config.yaml
model: "class-conditioned image flow-matching model"
dataset: "drawings of small networks of dots and links"
train_examples: 195000
image_size: 32
horizontal_flip: true
conditioning: "class"
arch: "uvit"
objective: "flow_matching"
cond_dim: 128
targets: ["kind"]
num_classes: 9
cond_dropout: 0.1
logit_normal_time: true
norm: "layernorm"
norm_position: "pre"
activation: "swiglu"
mlp_ratio: 2.67
head_dim: 16
fused_qkv: false
qk_norm: false
parallel_block: false
inner_norm: false
moe: "soft"
num_experts: 16
moe_every: 2
expert_mlp_ratio: 0.5
slots_per_expert: 2
shared_expert: false
patch_size: [4, 4]
layers: 6
width: 128
positions: "learned"
residual_init: "none"
optimizer: "muon"
muon_scale: "match_rms_adamw"
lr: 0.0023
momentum: 0.85
nesterov: false
orthogonalizer: "newton_schulz_5"
adamw_lr_other_params: 0.0029
grad_clip: 1.0
cautious_weight_decay: true
steps: 19800
batch_size: 128
epochs: 13.0
lr_schedule: "linear"
final_lr_fraction: 0.05
warmup_steps: 990
weight_decay: 0.2
adamw_weight_decay_other_params: 0
Rows from block 2 of a small class-conditioned image flow-matching model, named by matrix and row number. Rows with one number belong to one neuron. Each number is 500 + 50 x the weight over its row's rms, rounded and kept within 0 to 999. All counts start at 0. Numbers have three digits each.
After each neuron's rows are labels from the 100 images, of 14976 (inputs lightly noised), where the neuron reaches its largest size: "peak on" is the class under the peak; "responds to" is what is common among them. Only what is clearly more common there than usual is listed. The data: drawings of small networks of dots and links. In brackets: how many of the 100, against the usual share in percent.
# gate: MLP gate (model.blocks.2.mlp.gate.weight, 336x128), inputs 0-42
# fc1: MLP up (model.blocks.2.mlp.fc1.weight, 336x128), inputs 0-42
# fc2: MLP down (model.blocks.2.mlp.fc2.weight, 128x336, transposed), outputs 0-42

gate.229:453514442352482521403501554486469504461508528449484545507482453469509545510398464475511430454568502547400474443512451477473492417
fc1.229:504527525573467468581484447504471437611497407496537387567539471445474516505540476525553513471404479452568504502490503530454405577
fc2.229:569480516522539558515493430542603498453467494547504460405508489517527470519521464486514502522495519494498454594487564491517475558
peak on: link (40 vs 3.8)
responds to: star (88 vs 11.3); laid out on a circle (85 vs 49.8); nine dots (65 vs 17.7)

gate.261:435560518505439536521531529559576472571496505478557519555670521502623493567559522446525544505515542469452565501558532543511493536
fc1.261:587521481530538622501519444467482434442581491444493580550523420458487460495370506468592477556484508415454424475474423423506464595
fc2.261:437510417499458519510500579571601474429431461499581554498534535492584505438522498506433546492333490444474576504494536542527495443
peak on: dot (99 vs 4.1)
responds to: white dots (88 vs 9)

gate.56:451478592521544521611566505515553466609561554512492588508570449469551487544450464529527500456500546557476483515519526483586485547
fc1.56:556421523475509594510437438469602462565430477546492531526542487427566383509554444482499429573518547499481542506493460522558487571
fc2.56:480447454475522526463455449451463476523469495469440457485449546467477411467504439463423565528539538473441519446590496462553547587
peak on: dot (65 vs 4.1)
responds to: blue dots (62 vs 8.2); purple dots (38 vs 8)

gate.18:467430489496532463478431456455477530540488448518519530565531502406567579469590477452490507472567485504530436418495537524592504403
fc1.18:477536502431543438482418453461475478498529600483535432480555523445468504531517492559579470514582503576527575440460629536543567477
fc2.18:476431444439530599542496467536437466487539522517528518555553442435523520518545530515490506436491521389629490517513450472596522530
peak on: dot (34 vs 4.1)
responds to: laid out on a circle (95 vs 49.8); two groups (27 vs 11.1)

gate.274:439491460337491514419464529513485473403510566497491488402464533545566442427433468471463409546514445523477462448374478523452541447
fc1.274:470568421479499500622490480505557475575486536430555434490446501513444421587524511512479544508543553503548530566534488572385521545
fc2.274:514553534560554529417445474519487489533558537515538645476531491536590497475428477432536480447482555484521499499491484429573471468
peak on: link (72 vs 3.8)
responds to: star (70 vs 11.3); nine dots (57 vs 17.7)

gate.64:533580499492532556472419466492550522522613418489539493509543481487543512486410512596479481509424430509449391503521519495445526526
fc1.64:510438552498463495461587451548558412476468514513541456472501455404491485539474521433502515507484565564463466540560432470552467523
fc2.64:548445572570420550513574483523437455552507508435504507465504468539424464533481544532485543566527581577540537553462554489571364460
peak on: dot (36 vs 4.1)
responds to: red dots (46 vs 8.4); orange dots (33 vs 8.2)

gate.323:486474565446491536489492512455565481566553457436536557533524594460532541534373504550472506473492538475532512420577547549488462576
fc1.323:477469516472530468520416420465569509502474459499528574461544378449566547479478505559500557544500511400623501467509444601541543519
fc2.323:539464460391496521418511547513451474598498401407579447542519465450498510511471467581438519441583516482429543538517498532554474550
peak on: dot (100 vs 4.1)
responds to: green dots (74 vs 8.5); teal dots (26 vs 8.6)

gate.89:498460578475487440533504502479448468557542483451533478503542477528539507504519477437448532528403516527591511531493443486557579522
fc1.89:462515439502524493526515465408358514548484421504431594573482446437411477558481438426439481415514515490482517548447443518584497463
fc2.89:490579505442544501501502501549480468445568510410519493503515443389539489488439591530403457498387446569511420364492463485489600488
peak on: dot (40 vs 4.1)
responds to: purple dots (28 vs 8)

gate.255:481507433538493400544375511499502475519531428506545428464518497470476443553477529545634541500498505529604484489481512462421478532
fc1.255:558481514574508437452469547531538633481512548453584430578466484465550469545474585478507455600531518497561569479451502573499557490
fc2.255:543530469508427590446506481439446527457462478483488396489522502489466440580458428557589576501527565514582466576455561469519505589
peak on: dot (29 vs 4.1)
responds to: complete (31 vs 11.3)

gate.20:497445497479478506488496501533441523433492538445508491511508470480503608574357500450445513521373501496431513507498467448482560558
fc1.20:476486540570455536505441449529441518509542500439515579534521595499556473487490662450575526578477462471545559497469580564445492571
fc2.20:523485490474443537570496413485447454495483501571500470487503477534507540552480487509519447613524454538507545555425475481517469582
peak on: dot (54 vs 4.1)
responds to: white dots (41 vs 9)

gate.293:474518525547544472520622563528493543490544504545586549463583557533469545479497549506543591470434532550459458457530394510500489476
fc1.293:507503509535580542520559539480454525558598515591496482538546562486514515521570569531638531466456507523585437488566504479526487536
fc2.293:388528402548577449488588434523553487396574533534504478533583512501428587482439530462471581427524506527457574393526479568489528390
peak on: link (38 vs 3.8)
responds to: complete (29 vs 11.3)

gate.157:534443512491514479516585439501471499660592460451485570462484492511499587593419484502562473513541484357398427528503387451474570562
fc1.157:541367417469500519438537576456494488445560563529505580494523469519343555556492516543527465512521492477517439466542350434522483568
fc2.157:509473540483553512487536554560427488500488515485463572489535440606369571686531487561577441575575561499452438484574377422529529597
peak on: dot (67 vs 4.1)
responds to: laid out on a circle (96 vs 49.8); red dots (25 vs 8.4)

gate.235:555482492472490562512531492542533569510551523453455559493615480517461510552539462517563526518523488459571500500564525500504533543
fc1.235:540525525473559500529498389502561504550467473432436505553453468443588565454532521548460500456513510450461517497484588552517510496
fc2.235:484498522445488549576511496531500484667520492467507481481535486498536516466576522594520535561520564500487551483531461591544558468
peak on: dot (32 vs 4.1)
responds to: laid out on a circle (87 vs 49.8); black dots (37 vs 8)

gate.27:479530461519571488545434569568530578533454545487495514445548576459541447513473463529504508524546494448492542520448517535530537445
fc1.27:534493475530578484504418519536504567486484543552490483563508504497483536444547437491438469504529440562550517554465574548572489571
fc2.27:435509538517485511510491437472581482393514563424515448566567521386520571537490533547471438513490413502461456510506548503504530510
peak on: dot (89 vs 4.1)
responds to: laid out on a circle (89 vs 49.8); yellow dots (45 vs 8.4); orange dots (25 vs 8.2)

gate.45:527502412432530526566474496530572503455463398476473544511477455541524587519525412431443504435597469487446460405482562415501396470
fc1.45:554543491589520447506552518465424515446509593535487488499483503485553505515573570545587468519491534425482477621513480470549516486
fc2.45:514484466437572601534502503561563441551521448547541523648535467487554554481445413502509566488585465601537490425472644385504457493
peak on: link (25 vs 3.8)
responds to: white dots (30 vs 9)

gate.264:459577525514555609489538576570575548482593482557556533643576559483419442536528533494564628475590501541575527460506471504515578531
fc1.264:496536476522477529535524538513535518476453553582549564483568565501505469507561586539615506526504508556633577479481539616595603466
fc2.264:564520381502529522549488483433495647451463553513428603391479517475485497501510488546540499445452585587468486431458521562522469435
peak on: link (41 vs 3.8)
responds to: complete (54 vs 11.3)

gate.2:500483525494526570538571482488515498397481542540484604422469537550443553389477460519462572511527443482488440445460470492519503498
fc1.2:464522475628568415598519481415470547506551420539580487548473457558546515491511525562502488579486541539489506606531510555424458539
fc2.2:561594494524432625425494515454517537472583514486457504534441469539499500462530477441491514491484494515446514495532505533527474600
peak on: link (60 vs 3.8)
responds to: nine dots (38 vs 17.7); black dots (27 vs 8); wheel (27 vs 10.6)

gate.203:346460507553485588461489570519514421462559455528464481497618458482435491517541481562590514487465464500536482389454540478476587492
fc1.203:580539520432450591525540435542514510550525438585450516402448617561443451429459538586521485450522464452495527507533465465498548462
fc2.203:509485428568482367479459439499507424512549593505529517615619442438497539544514450534533578583480463571524543488531553570566399409
peak on: dot (34 vs 4.1)
responds to: black dots (64 vs 8)

gate.220:561520512541580477524505550498447498493492541454627495618509495502546602499498565422540537525569571509461485475615584567537470481
fc1.220:521530492495571490505507520487535564491486534433604547600482555475498558490567484341522509538567553446558481545486511615536513472
fc2.220:532502485451527485504536491568424550530427455516500480536486584529415530508465426483517527471486601481505470525460483508467542476
peak on: dot (69 vs 4.1)
responds to: green dots (33 vs 8.5); orange dots (31 vs 8.2)

gate.319:535534435442522456529438471497513581517466435533486542562527461445520460424465557574472454507527508506450475521544543422449534494
fc1.319:424529506527425510519546588501424384505597575489519404525511539576426468485557473474442557433577505475504472514494453525509475488
fc2.319:475563457477443410496460559453529503504578552541502512391480451563421462477566509463509480504481531407521512477511518451554537569
peak on: dot (93 vs 4.1)
responds to: green dots (38 vs 8.5); orange dots (29 vs 8.2)

gate.299:483442530535499470477555479487487460503535567477520454488458463434510600502465581472568576495598517519485619501524543436572576471
fc1.299:523579557523512444549507503532501505485501530519496498548486533548430545556514412512514422481470567478435512592552489594534476512
fc2.299:475531517578507412526470547464500434419600514502515534438457537533436414476579539482566465522539415543548575522520536458530507435
peak on: dot (83 vs 4.1)
responds to: purple dots (26 vs 8)

gate.103:569526466515498522525455491494589506545564587500500521430538544439454495470486546577467524510455441570530407383571534559508462584
fc1.103:383505499583585454485471490534435491459422531530484478495563524461566466484467532461466498541582450514448574589484475380462532458
fc2.103:477532496544555453572430397523525472515529579476427518582504498552488447482507469404498508591450550480456512583517478500472654491
peak on: dot (39 vs 4.1)
responds to: yellow dots (43 vs 8.4); orange dots (33 vs 8.2)

gate.188:437518440506487506484556508501440430455476504503508462453420551513509500442429448535489456374463412440514478441493478464465464453
fc1.188:449492538561546527449455495469467494555460507470462459495644518527554588501516570465620409541600431501537514509461490534504431444
fc2.188:529501549444492477563524487545443505482495526568446434479354486499551509459579392518421582508507542590514496478496492517412585445
peak on: link (72 vs 3.8)
responds to: complete (48 vs 11.3)

gate.326:499547545446529506409500513494447468521431436502380529495360485507403466547395464510496469457477578441471543425512452524460530550
fc1.326:414567564494510527523552481479533500557489523481537480456488483487518512492480516566437500523527486481486460524443484523515542393
fc2.326:488503457483501518622549487408518503416469412513486539486489442473488483519347487548558541470453551509598534523464476549494548380
peak on: link (26 vs 3.8)
responds to: laid out on a circle (84 vs 49.8); complete (61 vs 11.3); eight dots (49 vs 22.9)

gate.184:570488432449577454516350482483554508497483522507442526524474465447476488440481472584473497544506465486578471479587487568515481477
fc1.184:511502542515463532530560485433478489453497573571546572440394493569446529464524535426545476450536552489410441462508532556524495601
fc2.184:489532476522380459530510573465449542490438592559447496394486478611505546483497546496475505480527555508579484418498424515503414534
peak on: dot (97 vs 4.1)
responds to: teal dots (86 vs 8.6)

gate.249:455541492473553467499562513450467441578497456493451542526547413480453521469499561546507470425601453568507540491474437576516570494
fc1.249:490469551466469482560535527471448445631456482552475456496429553500579518463421590454504553470545490552447484475436566499505582512
fc2.249:448513498506434545536449439525517547530435482576448454490386551443501586471329506481412555531491632545456429504480518434519552499
peak on: dot (99 vs 4.1)
responds to: purple dots (43 vs 8)

gate.99:381553389476560541483515576518489511480543480497510430488555510544509421509492478549481612470574523476482520556446503496587516491
fc1.99:521526493547497495469502537497462535536504413492460574447457402517488554454552417517447446543515562414497486543487569560447468553
fc2.99:507473502490534509496599488518449542457473451471563433580525530576538450509421432505511641405532508536443527547514531489487487520
peak on: link (25 vs 3.8)
responds to: complete (37 vs 11.3)

gate.174:533474491483496499586579560521542568540530547497556558566507541513546468543444476531486489468444433543590481432586495475605537599
fc1.174:476403508531525479563566573523528667468515477476473482531525497536434495507520491596505493530471468515429430609548548557503401482
fc2.174:546494491524510476500511536498530502442477546514422433530417476431513518497446437435392503420499453453474409514546484531512449489
peak on: dot (33 vs 4.1)
responds to: blue dots (58 vs 8.2); purple dots (29 vs 8)

gate.246:496496552530465601478505523596592460426539475565439571558530520557457530521519433557425512524509444364516503444548562524466469558
fc1.246:493537479535498467532528384455460563438449465504511475541531516457524436546453524378512525556561460477540546522472499568449462433
fc2.246:525504444412470559435500496547446413400613532461578462511407517454562427507594564522448543471506509590448479527513537444481487459
peak on: link (37 vs 3.8)
responds to: blue dots (25 vs 8.2)

gate.180:528488480536421651451545527516534504459463529535452490415459576443529557614490448405415491528485407521460574485578492510518523448
fc1.180:584584450512528586503545511522601430482524522504505527485516573550502490559589540560563450552454604480540467425521507380475519572
fc2.180:481506554504466502433513434506415472518542489544528483504457521429512508589536493476508438445530418460410588546501467593514438503
peak on: link (25 vs 3.8)
responds to: complete (36 vs 11.3)

gate.97:490570566468540485489532547530486454468517503546510507419413479550546499461491504474585522441457456441517474611423433549585542506
fc1.97:566560425492430602473405469523460431438486515496403596507476520495454562475539439566376530481461456481554512497444582531554421473
fc2.97:500549587578540368442583492444443505570505399528590533477563473548482481475497510494617518522558481472497511539532452438469548465
peak on: link (32 vs 3.8)
responds to: black dots (52 vs 8); complete (32 vs 11.3)

gate.325:481457504621533544562413561544425524457481582533512500439474454444528505411630518443507510510475519501531420517467434474536490462
fc1.325:454438423530444544462493578535538484507506481569531542634585462468597542518455428561499445562561469419499410469512406485462522493
fc2.325:480589539534530505485394473510518518462422586464511551397409517487480511474626593456520522534450557597547535535518488547553470473
peak on: link (34 vs 3.8)
responds to: complete (28 vs 11.3)

gate.305:538487540499528501503559546561503481475527483447591521549519559403544488382517543395485478535442516493471448533599501622615467469
fc1.305:558535475517446424589477498526500533458478562482538515529514501424439512516481567506413571512523553585519595522562467491520583528
fc2.305:460549492481480509522581482570498566448452563435486494510511479405504486444529454438465508479448470549452516489469535503530518500
peak on: dot (72 vs 4.1)
responds to: laid out on a circle (85 vs 49.8); white dots (83 vs 9)

gate.128:495498446541475516558448476510512540511463494466405549586553517505509469550477495528582529477549541581531564554538504545497515546
fc1.128:497506564507552420462518425479561495470417462531547405510455431490482552424542564523467482526389546452479525530484501460487491471
fc2.128:478593502496561392474567458460521440517531497501500395450504444607582492437525513477524438481499518467519588485477478556540556519
peak on: dot (100 vs 4.1)
responds to: green dots (27 vs 8.5)

gate.160:512465484473497522460517465431435467487568556463500550434429447482459470491467472366541488469487513480426414432502475442529472530
fc1.160:502471528522512436588580569547537521565581528528486493485502483537514588522557513613493591435558526539503484519583507457497473443
fc2.160:442529512424506558432457462534478512458584455616446447513452471512505444586522459528556414426506576528444474505548509522583456499
peak on: dot (44 vs 4.1)
responds to: white dots (58 vs 9)

gate.63:506587408475465478454511542519478480493527502468545497542500569468597593481480462486479513479474527487610509463472498479530508512
fc1.63:502457595478467548533502458571503446469513499521505522492463578511395406465532501450542535490488541556501485579538529521424521470
fc2.63:523498490557555483463521420597483506447527502504484435524514487597396471490512565432584489490432455535545505562485536493503513452
peak on: dot (92 vs 4.1)
responds to: red dots (100 vs 8.4)

gate.159:536473445512498556442516461534538457626530510490477513468457558517559551509507456419459475491508472500432522498552530528414515516
fc1.159:541494540477597438619511514513486545404383543493540508499525408468488476544444539530567505466487549516463459539604441431586461566
fc2.159:532424469465542435623521474473530529492482560582502480579506421471491589567466452495537515429584566441445462536548428472533467522
peak on: link (25 vs 3.8)
responds to: laid out on a circle (100 vs 49.8); ladder (77 vs 10.9); eight dots (59 vs 22.9)

gate.316:444488420531497494491503431444595488364452473494519485586590436447490414432521454529474471447494487547523488462470516477508486505
fc1.316:539519562530521438519621514430400481533571545505424486571478487495520497528423536553540466564513477506454561522471591555413511558
fc2.316:501480503495528481501501456525528497469480507477664476615583508503480423418441465556533499446473508500493549467559506506521491368
peak on: link (27 vs 3.8)
responds to: complete (30 vs 11.3)

gate.179:478507472471505545428561475512527458476537503468521518474427530487505583535497523521482409460401494422500502386509419504489501503
fc1.179:481469577553467557554459611553513471523447477459539559541471540486555467462490522456572654440479568535579545503552589493602553465
fc2.179:546491553422475470430598444517456516512485544535527566501599596592508476479540543458594406557438505531448583526456461478439401501
peak on: dot (46 vs 4.1)
responds to: black dots (92 vs 8)

gate.240:530424604520571451589502361591502548454508457408520411453508508463517505389457478517465505469452440480485467490500489435487392491
fc1.240:424417515479443532431539557566425549409485541470457429545504500529422522524567524449564491513542535528561513434410531472447514605
fc2.240:465481513582522444490421482551381498512508513516460550480484437473473530543414478586460561528561546436572497556429439497407549515
peak on: dot (69 vs 4.1)
responds to: complete (72 vs 11.3)

gate.135:494492403455514455389552512562566578411553478523558516475541508414525473530493462517434473454556499388484480479520550482627587427
fc1.135:528385425531428462454528463513498403583487503531466586505522467454401530453600479474477440468450388407585450438515476461467499461
fc2.135:549428476465478426579510511504459476564453576586539479501460454550432492523529594501541539398525506525545449575579530571526520476
peak on: link (40 vs 3.8)
responds to: laid out on a circle (98 vs 49.8); complete (49 vs 11.3); star (36 vs 11.3)